{"train_examples": 61250, "crop_scale_min": 1, "num_classes": 6, "parallel_block": false, "layers": 6, "nesterov": true, "lr_schedule": "linear", "adamw_weight_decay_other_params": 0}
Rows from block 3, named by matrix and row number. Rows with one number belong to one neuron. Each number is 128 + 32 x the weight over its row's rms, rounded and kept within 0 to 255. All counts start at 0. Numbers have three digits each. After the name is the row's rms in percent of the matrix's.
# gate: MLP gate (model.blocks.3.mlp.gate.weight, 768x256), inputs 128-191
# fc1: MLP up (model.blocks.3.mlp.fc1.weight, 768x256), inputs 128-191
# fc2: MLP down (model.blocks.3.mlp.fc2.weight, 256x768, transposed), outputs 128-191
gate.435 141:155111093122108154207151157146180145136158126102054096173081113100166097092163162079164115133075143140141150120148113118081126157127151117138104108153076099147128117126202136131125103098133121
fc1.435 136:111105122099072123131094170144118137136189140113114104143119114109138116125135128186113143101151086151079131132132141123060127109139104082084116150110113143157066172134132145134125137184171122
fc2.435 115:155124143172117106176147081126127143098079170073105128107105120083132109101099111198114128148101134146098203170113031117156135084088115179141136135127148156116077150118128096152117130108102195
gate.436 076:136151105088112151120164143111177139162131146209129097170090125130118139045137126152123147144111106068104162134123134111159097120098120129085144116091163123129123099100139149146090157158146124
fc1.436 082:146054172133120139143093159141178135096159097117114109118103149151163088123130092090127118108099162139117102174122147195110163149185093107194140113155152128075117074186127086142125145098124108
fc2.436 086:108108130141146168108113118132108127129132043126147141109055192121136100083134159154133084096132164069097087085108141185140171107133113127203126112094112163113108114070112098084158140117141119
gate.437 119:092193171175061122121158152090105185147117127130152133153159124125098134091135084160121145182097097098117106136115135195091103127177089111144095138119181171110141156171122157130097191104107144
fc1.437 117:126156142148171134097172112163114109151081114118153128161123149126107140114074163127133219104130116158097138134149182166102166106148169122112102140137097141071157144180099048128083133097100136
fc2.437 118:139106198120135126165134120117093134153128111114163177125082153103134157114112096144150114179178147142100161057131092134123189071098118186136137109139060120095144188104108174029114104128131133
gate.438 143:154135091156161130123153113127160107136140107085099142143095186126148160178130198172072141167146155111080123173169130151102125151118125137115119071168136152133101103101068125132137168101080095
fc1.438 130:163126121094133135101123103124128134186067147171085178149126122093105165074160155132098125149142167140156098115097176140162087179047069089158145097110206182124147140157094098138091100077159130
fc2.438 132:133112110177096078158188108134146108159127170096144103118158153085109089109129102117164150083156137171162145121171082148056069135155146176115177134116141181116125126084119152103176118127146121
gate.440 133:100102147165095114111121114119099110127138155102155164097173072136117180124137168130096124162136126063179118145157140143124113158103163125105086130175164187085172127164192079141092154170153062
fc1.440 121:099154173141195130191106151143107139123058164170111126111145148144144148108143072112097089100133118163110044069114094103159099143105133121072087153138072153051177110173104136143094155131150092
fc2.440 129:217155204102192143131174124131099134121142091103152111174086135144120104152147169186121168129076130134106149160140156115125126135146086205130158090154137146159151129124143163098154122149109146
gate.441 155:168106100111101159109120108092161125095090153088128109129041088120175108204118144127083144098107128098109214101146138138122156175167037162123126120107115136131103120071150109130120099112130116
fc1.441 151:210099071132156137143069143091204145111166159136127097128050165137138109155133158170177120168093146099114159131150124119164071069136124155150120189125162165140082135138117095148131087147150144
fc2.441 131:158131126114107110107104077124146135140157129129140119150051152115155092185115114212143119107142133117085026099078134144115186200161079130122152105081158143101167186102119115135101056130062119
gate.442 045:114116111092106148168130159047158127104053133066105118155087120101164156120077162177145111157122122049063153157152163200166115143120093124126154133077129096127094091157160162117120150187130119
fc1.442 048:123143153155194132141112107166101182150202103175142118079128126119076119178165131069113155081085119157192126136078097089142141154136213124138105162178127140141139141104079088121123141088108163
fc2.442 054:167189117131147145124130112153141162121150136114153108160104144146115085124118172164113134100092132138092098128130150103119111159114173135209152158160157144092094079143136094083147152172125106
gate.443 122:190066142071156185139111083128167148096117138116086174133096098133191125166125123080122082212131128129084086175156144119108115154105140168102136076083141119161149136080109070141101129129158140
fc1.443 124:122100082163149123115116057130129079112144132149195159147110185145091197069084119131071121130101081133132142166205143120124161089131100074121113098071083127090150107179134099154128101104161215
fc2.443 125:124139123090102073114165090082082120093101131184136128098082105117166090128144104123137109143127113104140141200139103104074187175151165171094119084106143107143131141131157124124131112111143116
gate.444 061:143148121180142128129187158195112139096060178203149150163128128108183162073181125153161120125107209156074182142137084146132107134133096082083160147148094171094172176138159140084068068133162091
fc1.444 064:204141171074119126076120149122158100146212130107079149138144175126093118170083146104101131119119075137138096097102125111120127115061142131134114108096149099133082134126127095135175122154093114
fc2.444 075:084156103133119143068133090102168147200193108114183107080134141167154112092143170219055073073074143156092146122144128175145069167139094122109130078160086162137125085090140111172122138186067100
gate.445 057:117162148116111122110070130088121144169151146146166105096155115076083169125168063126175173125167139165136113153116094191150140008154119097125119134141121160167184115135113123176108126087126177
fc1.445 059:164113108122118162124125103166120118024108142133161180169192125181160100188130153141142103112087097033144158138188115137111064172122113160132143134109138098105075099169151192093156187143130163
fc2.445 050:045159158173106172129168135177100092115147199102152173129103173114097101233080120152108119102146165151121162122106136127161146106111137132187128145133070132162139205123130093136179097095140090
gate.446 066:198120102184188146119122138145113118150201147106165088157153132107102129107150096114188077140160106082113141132155125189154141046098063139105077163088109113084159173142099151101139124112179140
fc1.446 060:145099158140128124091121081130150149166069060186084151119144069129059207141123136102113127144099182123128120127137135075087125171137148107136179105104096171168100065145185151149120155088059133
fc2.446 071:071095103080089108146151142140134114131142091090107146200171098118113120131182138093159109109141081120124132117095139137148146060151098147100147207131117131133023139068169116125122159181177152
gate.447 138:093122100109162100088079122082155155158112157127121107131172087194101069137150151116146201172101179083125152105146141126158133110132148163145157110096145048151170206114122129083072142168108065
fc1.447 130:116095086139124114168104155117168100123100163099137133159163097153198104116101112137151168113156087111145163119133135090135103165144127172150149125099149092148141160152162123136127159165114097
fc2.447 133:167111108110120178151117080123094135183112147119145134162107180068096104113136127096121129108150090107094134131112150183113127150148106132088118195097203105120129102132089116164120090112120091
gate.448 093:175106138157144091147078130135105147093178166169167159083156141094118152117078128095120132130113158133129130117165098109083101088165139150113095106070161152079131130093142075129182165145123130
fc1.448 094:146141096130100120113080180130142172118111193153141097096176127097136097156154093160079141110177110146135123140105157158107143174127129140113145156060148109099130165080135127154162100135183108
fc2.448 106:159117151125114093107153157138135145086164154188148115057083103072158102103146126149153082165095098154112176178139133050111135139191109173189120136172140137108145083099148130102104177123187118
gate.450 115:170111110155089114153074087135059126129128139133137110170115067151103163142116123162169148140131122120125120154125143154099109081137136123139123144118134115123132180169089119120114135107102138
fc1.450 111:152159100142145096156080173203133148128107123130140104130169058100111172143111100087169118178131134086126117161138050070116212132096107145149174119118157167124146089139081179150060131089125130
fc2.450 127:161115201099086131166175167137043118123130157125165120157095114096111226143103148118162142090131130148140143146155148160192137093060084176194125135109133124098110115141141105123173107133141118
gate.451 120:100130150132112141194082099142148163120118131152138176084138184049138113095170115135117167109132107136149138104100161108096147138099100087145139142100137106069131132195077116155125132102132105
fc1.451 132:103175132094157153081205129094054132097157157139136114148118134132132134163130143109155163100121131117125153198136123113128149164091181088084103167143101149137078109101118112140108101132112120
fc2.451 124:187025161090126100152094145199133078103072104031066130100161150145200115086121153086127132068149177093093148103113156079169128146119032110156192136170126138148128157141104099141137142106085149
gate.452 072:080063096157138135120091182040115073111128151149142074077152118112123120127126152144064128123160128102110167148125159153120155097129129159133140132132114095091166119134163146131133092160186114
fc1.452 077:165169156124123144171170100156134189138077143118117148183129138124132115109167094129150154119140157091128119154156142111122128165124129089145114110138121145156139165115118150090138177072159109
fc2.452 089:111098087143091124157126103119141109065164121186130139160108092129145071129122089129145146130075107195125118149157122128166191141100154141166148057129078132110091084060123097101112117102192139
gate.453 104:149133122171159117176124130148133109151167099110097153163129102124141155129112132125135126094101073116126049086116142134083139125081138122131156177092118069161144130123110090147098125085125142
fc1.453 106:142170141144199124118076058087148115128100168087094128191106105159156173140082100134130050111142127137185134100106160142149114144151170116157091164096130085163144074152065140169109182076118155
fc2.453 116:128104101124201167117113179044118134188131142083155152106150104167116200098039098106147108067176173222153166112138102117172155193087155166122076152105170157157164120146062151141091145110116157
gate.454 102:216074162102088094124094124074085216074150100152133163136087086115162143167098171068175158160115156101119092141203141155094149121073142088112137076131157132156127084054118112102157127136094147
fc1.454 104:131153168133132097129123181166139177119103093119109148083077108112070131137136132195161118128132135080133148139125158180133068102140187130148114144109120060080162180061141145097128134161108082
fc2.454 098:077143151132132118090110112111117109209141087093095149131145138155114115143132147159135145149118146109128157092123116123157124120125123121171172120142091139146119140148133151126123077137165165
gate.455 148:178119136142203125170153097132131144157136156180091131119106120111140099141129086150158143180116158134176142092080131190134167097130077110161119136176103107143114107137112077092106159167176131
fc1.455 138:131118087111174141142139116150173153167130124189137118145126158073167056132111104154173076139122112121090116133147135144101102138189151158122174143135113127168062150144122133126159147117088126
fc2.455 132:107160139117159098126064112136193143115129090102119103103139175145126139157121124135158118082103114144147092148123104178055130169116153110148143122148118131171110171103140109146141101106111140
gate.456 101:183077112151131126142105146093156055107143079170091111128141138098222110140092070122193152154069109154107060132141149145098105136122153127143021076119150146146080149144146159100149164089151173
fc1.456 107:130119100152121141157094131128159070095108158134085106057118167123143141129117183135101228105095166135128161168124092151075107081141138095109099127181134067144048125166136153166172146178167129
fc2.456 107:123098178107062191160095202108174151130190063175150153136099127102135164149119165136101164172131119130182152189166082124159114144117104144093178116083103126044139092143085134142119066117071069
gate.457 109:143107089092055132204135165121056096089134130108152164110174176135144126115107156167202073125147129090066124084138142175131175083088083133141101128142089145100063086112156121134143095128124072
fc1.457 108:122134147108072133112125122143121072132136156066100158150156099139131181170127129147075135116141130092117141146170149153183152136132085104136135116113127097109140133127138172100115103144164071
fc2.457 111:148042145110131099131088133075171123125059093166082118117119143097092154172143192105162103124172115095120120149092135152178112129124119154031125104091111085137167191169164113147079145140091173
gate.458 050:084116141168086176152095131153114136182109155121102128095169143153147111093109216151110143123140144117154110101101125152063062132150134087130112108120128116150103166159121087169119135061138147
fc1.458 047:100099178182116151137125139105079089176133161077091159094157154140124113061098156132132178140138152146127123103073102146080076095124176131129165096143128118119098148156143146124136137081140111
fc2.458 060:144108130087138117163080134158171122120163167141178148085107153093138114144172092122110137123129115107152123122117157164167095113140118143118206154113136161160137137143123105146142156111191175
gate.461 141:126133132129123104117109149133141158128141139117132111079198128113129161139097087078183141095175083125151170070124168074112176054091113109067146098124148125156137167171126139181105130141093127
fc1.461 144:143065092061128168065160177117113118095126142085110192116165125078125163114115127181117133133111146097000133150153089145120136138143128129215176134115167140105145115174138153117129158174119132
fc2.461 131:114140141146071100073134137142142168180109119132053130142091098160112159144183132128125099140124056139120163057126165134178124156140134115139105133121137124149127129114081073173057107114142183
gate.462 144:110135155152139130145160118176087111109131128117115138153112202098127148190113169117112113176116120095198118068089107093103080102146106133134168154193140110071163216129125152189101192129133172
fc1.462 135:155071144144110100181131141083142159129096129165145164131173046152134095101147103140202205086174136117163155119160171130105206104098152117185179068161158103082094069059173152079162113119154147
fc2.462 137:114109103176107161087148165145112135110143143094208159120111085089091172117193098074169121090156140112108153092139154123104139111175088170177141145109080068151137092137143114140090143124137127
gate.463 010:116097128137145128090088122154043088158163152149130157061146191137126159135102099106166115103135071094113143092083130140129130149170068134157077102121166087109092132186111072151167137060074145
fc1.463 009:094103097133136143090072143103068102138236097157132133105181118169120135124127143167108129144153116131112137112107125126132173108145149152144071147100148114084095074164085141144180123102078108
fc2.463 010:112082163180138184074104153179077154183138095100155164116111097158158072031176101135110128125175128183144066130129131130107149149116139121127166144222179151099117135135107109063162140124175095
gate.464 107:146178064127151097149127084101149153101136149058188168049194171151145176130167145114099150192115127119113095054165192114092147159196122138138141145159106139135160122150096150131125111166123149
fc1.464 108:075161184162141183121174089157155109083165094113129128124087081136127075103104104115085208120155118122108118095150062138182097194098141122137163114117102086130141120055079105124144157140124156
fc2.464 121:097156155170100127101061185118116124148087088119120132162096105161084096158115127125111108176111153117154111109105151166098099132152157080112147141108120143186085128077112132120179108129160115
gate.465 147:121129123113150102116134108127175140171147098195152170135089107126098085163128189146091086140085106114097153135141108119104113130088134150168084115150167047118180091132110135126116125148150180
fc1.465 150:115113128123147146143186082094128196157135142165090105170126083196126167094149105148120146190117156182129166108138063147187078138125127155112175146079088080129161081070153135111114093154168080
fc2.465 137:164182119129158108088081061104166133136146079164103120147120124098125117103147112099152116196112157145112150082159163157190135128066155119171148175144136138198114067081131172134129081112091092
gate.466 121:107089166094116108144163069145105119105092121098174095185166129156152126103111163159123097095114112090128113130134084149153158163075148145077172105193087105077109132075156117152143140094060126
fc1.466 124:097120126120141128087081118145074124160167142204152138129159130128126127148102134120118146149177126086102124094112160160149086083163057150092067089131164192158134174094066160093124133085129141
fc2.466 109:173177162103143112144127109073157144094118148113098106138049112141131143105151110132115141094096077142138151071115145099146124092174167098116172065096175099175152200106140131161159167173124139
gate.467 119:125144110132146117086141140131112146118126144111123106135138129108174191133127084156137116117123127134169146089111132144138129123219196154132198147159102164107217091143188126089120076082158178
fc1.467 122:131072115145198131155090150109116075109056105110120085142108141136128113144141094162154128118126125109120130123103101142145149160105123139155121160174089093168075116096175125125128165090144110
fc2.467 114:149175138074108166098158105137117138068084149113131120160125141138105062125152145143146099121172047140078119097140150115139099175152145125144090095134145157092172103136173165096087118077104089
gate.468 087:134085158136112151160083139133122108172132142152140114180176111104220074147165111158114118082112085116117150113066096069108090159144169183127187132144134118153145091139161115149113143129142145
fc1.468 089:193129098142130117175108136164164096148156098187083143152116134104132146139165118131125127110165113112156132110073164124160104163158103152133124105116165071141148069158147156128144142111111101
fc2.468 084:078166171081117085096129110120131149174113086146142097095099195101151113172081141188134135153098154113113165109137119129103177142101141140164098210162156093080139128100091126102120127135169135
gate.469 112:074145168131081122177099154146133071156160117186030095108144168093135196078116156222124155133155149117095107172107166176132113177113175107084079095099141062036129149127144126079098122141129150
fc1.469 118:154181168154140162115155137182152134083206132126143078151118112102138107125201145109096116154114118163115138149172110113104110149047132147157083157161099135131138129149097120129166110094161132
fc2.469 128:117140098111117125095061223125178092106175056134108157115093062115107129187102146131197118139079128174170139115167162147144109114138108167173101083138087167075163166081164177127128148162134157
gate.470 101:094112106113100117202110164053099106147138135146135150108093098155113123133070198105156138121115125138139109128185140113138143148118130139065116132178164109165111093162081075127118158124102179
fc1.470 106:083130081074130090126135114091092162097127171126165119067148184102108131143104210131157191163109131106114193132076115134157203146111107144146133116127139165126154211146119170132128118076069178
fc2.470 101:114101104189130163149079156146067115132143096144207178103108180161085076086110113076111122057125159109144053113147113121110113129144143089151122136113116128122139083111117173112158182116210064
gate.471 075:122133133166147107114138145108161094055066096128105189191172136134128131135148111141128103145129153117142099146103101112120121076112148109059123194157088123158084170086195116136103126104190139
fc1.471 091:189115140099093150133085116146096107160138113092085116145153141155132188086115128171114146099059085154167173127149122141159153108107134102152173139102131106127068034084138147156153153084120177
fc2.471 096:162127080128095098156210152085116072143124121142111104106178127159080127109137170174118085133112158117122153078176119116133155110071071130082083146162143188119100070117137109174146126095167135
gate.472 011:120096138038141118118153106145149102110110165089116130101152126091087121130133188100131200100175146124135123128177105098188112144114146124122183117101162191153181115111112122094116152170104092
fc1.472 013:122145103194094153118117109146136126115136110101146133085106124120133138162107063163110073124074100080133140132103144104095169113113092127132095113157086054098100154136155143152123115087138168
fc2.472 018:115168134114126088086124135070099107151150133090082135167093133177158197124165128176114085081103142097142133155048127136112111169087198113203122099083125143093077118131176165132142076182170139
gate.473 131:125148112160147127124063151095117167092159149128171158157162138143187131065158076150123087165151107127103163134169136122131164078119116099184118101092124096212095088103122146133120139123081083
fc1.473 127:127102109143151101098129182111149159097144189126188131126136116131161142132148135127144117138109117134155132127118133153117149090098069113123149125127101114103095104123146120153081066106111111
fc2.473 123:106086142148114139150119102158149141157111163105139112106133166195120103116108058135147135126077091100118111136118133117128162179189147198109090124153118138171162172118163193107165117147115144
gate.474 116:058131075145120120078074101138136150137135069148148127131120110170175172079135148119123197130081150145127209177120094122136151118152127117134153128103131137164121139082104082122134189103193102
fc1.474 115:168128221162135121167148175147134148131100187111146174136187138097144085210070116122129091153094092104138147095162108122110075116080154097168146154118108133109136136134153139108072073133103174
fc2.474 122:173138137131095194202085130132164138083131112084131134196090114116135097106124091143125218133125123189162167113148096094187105097115128099121106170121114203084127111107121197168072086177126077
gate.475 089:176149101132208109190102130085185144153110164155106176158071118090097148153144108135126145132134134102203067098112129081083126108097111112098144113132113144138130166121134083147115121111109094
fc1.475 093:115157124109116085101177123113198145078111133179117106060116147103119136079180144174119178146193098150103087088168136161134089123186176180100160181097188076201122100135092151140130162115091186
fc2.475 108:159108143119120089134135139106122132096164177058145137095113060130092082115177137114190167120131135143165116094093078130150113143159102142094095134062059095139099106153133103149138125045179099
gate.476 117:160124103153117135155142131094176136149139153115110181117139164152201116221188127195175091104147116197138122134153132117077106084152138163083207086098127117177113102161045109130116096131061162
fc1.476 118:088169128122129109103188165150137106133104123105105075099096127125130146097073080057111093158134106103187102145054150147178149155145128052148108112179068163133140135105149143155113167105173134
fc2.476 125:185102095145099127128152126130121148156112127175109151132141162112159123133145053088139174159171113137087123112166092100170124119155184163103150106089075147138133073128159134158158108103123094
gate.477 080:080101137139151151150155147112114176166138139096137198116085156098141179105171146141133113144093067115124122117133144141095125130212061172140132075177131072148172159167148096161118123157153127
fc1.477 087:104133096082063144091152173130147156184118121135148114139081103090060156148141175136092105171105069152179123141123103112077120092171167114124095113161194134130137158138098136188085100130142139
fc2.477 096:062135169110105122109090137075071113162158098102126146091158090114107123151147206134112148141129189191122145115156172098121098137125137188111126117206081104120105133136084129164099105145155055
gate.479 130:120161207136065157055114102132143133124143131118086119154128102126143129089125203151200144147120120114096096094130125154171104130096074123174069118135119146135178163070111131157149156111036146
fc1.479 140:075173139135052093125172155162147122137090152084162075083079135134113128132095145152143134110107130145178098142083175126127123096092136148121167109102111076165123074129099115129155082096148064
fc2.479 126:143098178139109118106123135118144100136134146071075113129133126114127177165105075084098123146118155119148177091130087122125105131127146129140110136116128126158122174099122142099179138126069167
gate.480 107:182188140090172069093113116173118145093154169139101181099161143062134149119055179196185162171105082067133104167112145133109078168112139151164115177150142155139091136130087136136094117133156116
fc1.480 111:111103163100073127142076096162146087083117112158201138169146099094139145131151108116131152129119162139112159150090171125175109129119147104152092197103121127109071076135154062161143129087154148
fc2.480 117:125119098111188116081133120147154131113121162193146190127138160097146182134087164126134187134138124066148138181142038178069132136111126128103155100144150143141133074095139104155115136162153126
gate.481 109:166121122089109095055163121158174165152097099173099149162176192063100097155149123120144178193158152123112144116125112159112148188096142138105148130076107130144143152178158100089157107121096093
fc1.481 118:129123152113127117123095151077135072144097150074121164156189139127133142197172206109088143112145092096095126144115154107159173070110170022097112139121150142085153115126129151153111142137080179
fc2.481 115:135129069148111110093128076112127155128124147111179111118125122105144101160113086142175101183110125190117161173109124115098091059108214124127120179060134144202224164113111115129150073155163200
gate.482 135:143127105134164172148135062083112118151143149086139127175137155143125110065148115115128154146116150124179126080220137095182118123187120124151131091131139189107100213149178147074072111117134167
fc1.482 131:120150130097139123105138118143164102113142128114116108139101137153111103092131178097107128135171086172120125177155142125161125149140080215103083098134123123104114125115123141134115111106076135
fc2.482 131:121116135087188098164089113058151099153159088129097150120119114105130126224149180134132122144121116183154112173082132133111117112107180061126119146061127096190102107093078141138165107139123127
gate.483 113:072160105104142079082160101170142081221135117125188157143110157160124170173082085173088107123132098110185171133123127113131133145119157093119171119134107111132127196147105158153121157168092169
fc1.483 114:077131108113122133129140059090160127134089089171110149144141178142142124163132079122118166129160066122176138130155133118124083106094065147132100166093137076098108085097121117102112179085144093
fc2.483 109:131132114213179150116118109114118116114114078111108087134149179092148072098157126132185138102135091142070161072117078093162192060073182141097098134163185124118131072163127138133128094092106172
gate.484 020:103077180144173103155139101127124129134107087128163181168181095108139149117162168024149103162150125161108201126144125115114086101174143122135128129103113200164137143144118154141119124166114125
fc1.484 015:179176126193111144103110151088172099145123149093089090138082075150112146144100102228098071140141165154162087091117117158085112157154088155049080208101108077153124170122140107145117106148160140
fc2.484 026:096157139098173120113124159052140093136155095140127169171105164169171107162141159213108125073095136143128117120093182067165106164131168163141132146172113112094112097147141119119127087165125121
gate.485 105:066185179136115081172112057151126169164125104178106086118088188143093151155095129125136103094128100105124121137168138126084128080130102139139145092082181169150130089168164122079157150088144135
fc1.485 101:170131145134163149221108165147106114142142149100185184085120153141167115146137121126177090152131119081158095176161119106095170061142123105148125130153078126126119106120098089125069081090120109
fc2.485 107:152058127147188104137111146110115166089144117110143120154161107121122125147112106138099120145163115137126194158134217190109129160125178187092136145045136112117139110134126044115100116173167130
gate.486 131:149128138132160188133125094127162115115153139162179155145118084130125067113145130144068052100140102153100069179116139140127084110130112149132088119066123094100081142152153110121130119128113187
fc1.486 136:165154132136153109162080133083134113140112116132173221117128114183093131132110085150149139184101146161151121094108144149188136137089094097146117101138120133149080118113098082124059118105183157
fc2.486 130:111152167116130181103145115142153117091104156153089099146138168120174126190120147098129125125137151088078061118177079135088163166140203161100164139159155129149130147121116108174087088099158144
gate.487 142:184148151133130144111099074144154122143116135170225155115148161136184151127127099131111175103090099084134155119095112146195107122131134117125104072129142149190124117126199115192105168023171114
fc1.487 142:067132110109181058178107071185145106166163144134158167130117117109094175142132132150116137042131056124197089151179101159131132109151105136090068057180085107213143182142139153174101141145083138
fc2.487 124:160162133127166129071065116083116134125187101092126140127122134130190120144103127125117186175176192126108144118179130147116119116079125120164061163188114144142139178093135084143144124151062095
gate.488 136:117175133099150105132141099149176141185117159132081109157191073111154148090150079156161172090182150145129156068131044174146145076114133159141109110092134114066124096134121098125166134118096070
fc1.488 129:152104154141161136105142072143148118132111147116073141085136160198140188133112145100092224104102073082119138095097134121121076100117081093128104111133132126129092159123137079088090134134137077
fc2.488 140:168115101181143146106096141167129106130080179167151138160167130126165128161073122164109111085126126109106126164149090075090107144135179121081109177121128189132130069106168151085031173097141121
gate.489 113:137171173116166122169097113085103126115127141138083146114104121206145122065160090143121107183132148136107136085108146136144119187159156201045187197135154069166181119142141147189077125118139129
fc1.489 123:092151194077124109134107101145081148133146123138143132136156144216209122077129088178091161090117060177149147168117219105138094143104176129055158122167152091189136143165117161121106129109143081
fc2.489 126:085067117138120151121158169090090075129093138137137138206138109176143116149102183115170071133113140149110112134160155145138090155147103104094115086130098170146159128170105133157104091170085182
gate.490 130:131095115150071104178111170181189152095092161104144135140153077104156106166086095066141065126125159101079071064102139095139158197099111162106126107114177057138127160089137119135120109129086157
fc1.490 134:152096134107116168140148144132110149204149135166098118146155139102115114101134196172067127129069170110153115123117126144156122120142125113108158158141118150111107146110115131187135196131131128
fc2.490 125:108104110176120145121102102100105100125083135157128097180107138131109093122115160072131159132137125117124163161159093147113110146154147081056115147153093074116128127083185103181142117122168054
gate.491 101:127152069132103099135198032098132151058086085177131132123125144082069126088099108100158116122140080077147143154125077130114152112156061144115119156126132110134185068110133105123132093156148137
fc1.491 110:131178142113125111143077116145147100068117129115135115118132099131144173136129162108129108152136129070176156188128136135113181096074099123104130130113094131136126119125089098142110141161153079
fc2.491 094:127115126167016119180152156174070123115107135166161140144127075099102149110103125145160195064085118119116152115145102163069154104101168096107093126144127166143121194129117139144183147130109084
gate.492 123:150124086109087121079137159138151120119132078121102131171153130167094160163154149137118111215080110158125150162165148119100149142105148165089125104093148074112158192134142154109128133133131087
fc1.492 118:154127139081107083145141163053153093162148096043125107143139151093044119099128139148108137074150112087126105126135125155113141112149127127141109080126073059146085082148155130101132102183181090
fc2.492 130:064136129167193145080139128151066207141078106159123043155126107131135196081151156112096166099150101133142135078114111141147107148172119108120169113116175108128093102127118114122177152119081148
gate.493 124:126124112111170129124089104109111168157159186154130092148166097084098212166165149103108169141139115138126155119127148119100180123093161114098095130100108099092142126110120096169120134108156131
fc1.493 123:131112141154080113103134185112087140097119116102091117152133127112108163186165113117217124162079112163063116106138129178174061102179087129186147117110078143140139157159097136034113100126121164
fc2.493 117:143153174147115142163107103136084118125114120092140123107128134085139149167138181090154162130080118144094140069116086124172121175121041162137174122150111105115141115085103145123080057074096121
gate.494 072:110106129148115153173143091127074141067128098114102136096178129158132159153190114098209102183053126109093143107114094123166142147126104107145128183134168168127108145101123060151174138057134162
fc1.494 079:078118095114147208146076101127074144131174127096079118147069154129138135130135089135125167138063113137116109115133128086136126184141143182122101116142149143083191140129101158148096147138134106
fc2.494 085:090159223107141152059146132132107123170173125120150152150116166129080125132108104099112167122156155112163118107097105135116114115087129186188158101106155101105158126138146161109164080154104118
gate.495 022:088153108109117186154066096184126128121178081165133115171135100107166193139120134157157154122088117118117086094107180128158121161117049089114110079104123124181105170135095144149134132192120167
fc1.495 025:143043131129145180115175178120146106129158187144129104197176088086134139112146095089072149140155101145060114115172108114160141100102065104128196123160119125159188125110129185096088131095105160
fc2.495 023:133135079114208179134142095154144104097164159132057058111126048097108134120134108140112126091092125160080058214109154095125100149062140111182119113074171114109118053111141116071195193105147148
gate.496 055:145106127042143085178119138181135133140076035133134142131151165120123067106123178098154173127117104178076104092100094075144141133130134134113170113151154173165160077165083148122091175096121137
fc1.496 058:153123189073106101101200136149075118138118134175129155112168131151156138081146191092140105116131153129152142113100038101094126089089149125152189087160170210095124108124098167129086147144123131
fc2.496 078:195137160096109073090115100198109115155130130186083156119123137199121153146103153177127142123111122129114111104159154159118134145164098114162099153109178116128130127105114098203199147121106148
gate.497 078:123152160096098127094131091092153089183135090166120151132132132161172136160139170151098085152101108161165108107135125108162077215130180165130137106139161086156123119114161122105110117093164118
fc1.497 086:113127135138105128124115134195080069183120095075135181105152169142181106123168089168139116140093128092111146124090139133194139127169126121125104100131182105121149066187120137104106105176118132
fc2.497 083:170147123080147137155152073138147140107154131129117116103127131109138132117106082147139135137164114031142115124118126101123162116092119083114166094036116078154102129118138130111118138127127111
gate.498 129:131074085112157168083104096122111167153112147150134149109158212135208122145118162169177099142161133130166098142055140091138111111128110111107116094117126117132107118105118140166151124110117114
fc1.498 128:125101092128124173084149120129117061085124112055138166114125102090094121089130110169121132107204080162153093100182111084156157151112129145154090147140126138089092125146100102120127178166105156
fc2.498 123:135133106163231142133123136114138199125138187110116103114109073150173170092089120144108104090110090131166136153139127115096151122141189156150170089142078162147131069084172131085105085129165122
gate.499 107:163150114057168129091104147132138117143130153155187116075104127065111150143167121156107089167164149115112138154133108141086094122159123108201138131101182090168131219126152118127100117142110097
fc1.499 104:118094123111137119066031169111106159141123153125124133067120176169193123113150134103138113113146104147112128170104134134085118132142090102126082150210170134141139147159140098128120130145139099
fc2.499 118:135105115085108109084121147145185114131162104084133135149105126196116150110127083195149113121127161121128103112096108178125087106143100095087120123110103177144127113152102152090096131124099128
gate.500 028:144130114073101116116086113100110111140101157140088145164122096165099137120133148123190125146129153170103151125148125143105065137178203129080185136106104060122096130163100147141131150114114104
fc1.500 027:154117140065078127133079088113139095130096154109107128150128104186130094141145142147175108115144182162076136145142112170102084125133182111071186115127135076138128156148109122150142152148099140
fc2.500 029:151135098129100166129122102080147116120125100150092102146153058159108142104146179131075096133108064125142134109122149142136120146140101178093149125118147086117085201161072116145182069125129146
gate.501 137:158099129143117129157120136078119158155153088169073099131153149177126139116167121071132088173101093151124168089090136122099114197143156160084098130143104104094128146146118147086140194069159180
fc1.501 144:185100141121098100126160111120159106132103168069135117123156082142138153114107156132115102150177169074146107143059142087122091099123152081093123128103126130144151127139141139128083149109116175
fc2.501 151:186182045141132146172090137127119119131140136133107153152136086146151160166110133118162091079100151160169067140132134139151111112135132132131092126149129106154145168132147183113088152098175160
gate.502 094:136153161116149107100119054145104127150122076125078158132122124162105173106124186164152152173111114124162159097150117113081122077122188117111106145152134146123179148090137105127119156117086122
fc1.502 097:097101101116152095136135108118078159099125084138110177127135139194106191093106135152202137169160129180188102100196108130078066149075187102160142098139105108125139168120097161087058159151147046
fc2.502 095:109182061195148095181171098141109151117105145122137136113170084133152100117145155075142145112093146110186085067143127163150150102092057169118137133092118186162146133122185099148107094096146163
gate.503 019:090139148090124171158112165160091126083092124137102111103152043114170093122169128174186116120181156118113162168145084139167182139089032112130155137153220163140095097165102140105092097041114146
fc1.503 018:090141153062114177164118136164074081129079103126098109162141089133207124105145158151186150138108155168138153141129086160141165131122043116120140113153206168083100150162132141131095119055130147
fc2.503 025:130124134108124163113169150088093113085108140163061155144149135120084159105135138116151147141229135096187110193099094152130104086088127188176157150111156067048134101141171125152193093101123112
gate.504 043:051079116157109134149170136159207190121123116131053157182095163120114145134137072158142154156130101155111142153059097149161145052200136174088147128133172111137118098132174163116144122112185125
fc1.504 042:080108100180119119117115138146131169124109121195167114070130166099104127103125126109167099177093126149164091075085117120128129129162088097137156107138170118094122134056128131165174124142151153
fc2.504 048:098174161120124139089121187134090117152099078091151152148155125108134131108170174102152136085169176127146110130120113128178103187118120123087214154135094064074127129172130146142148114113115115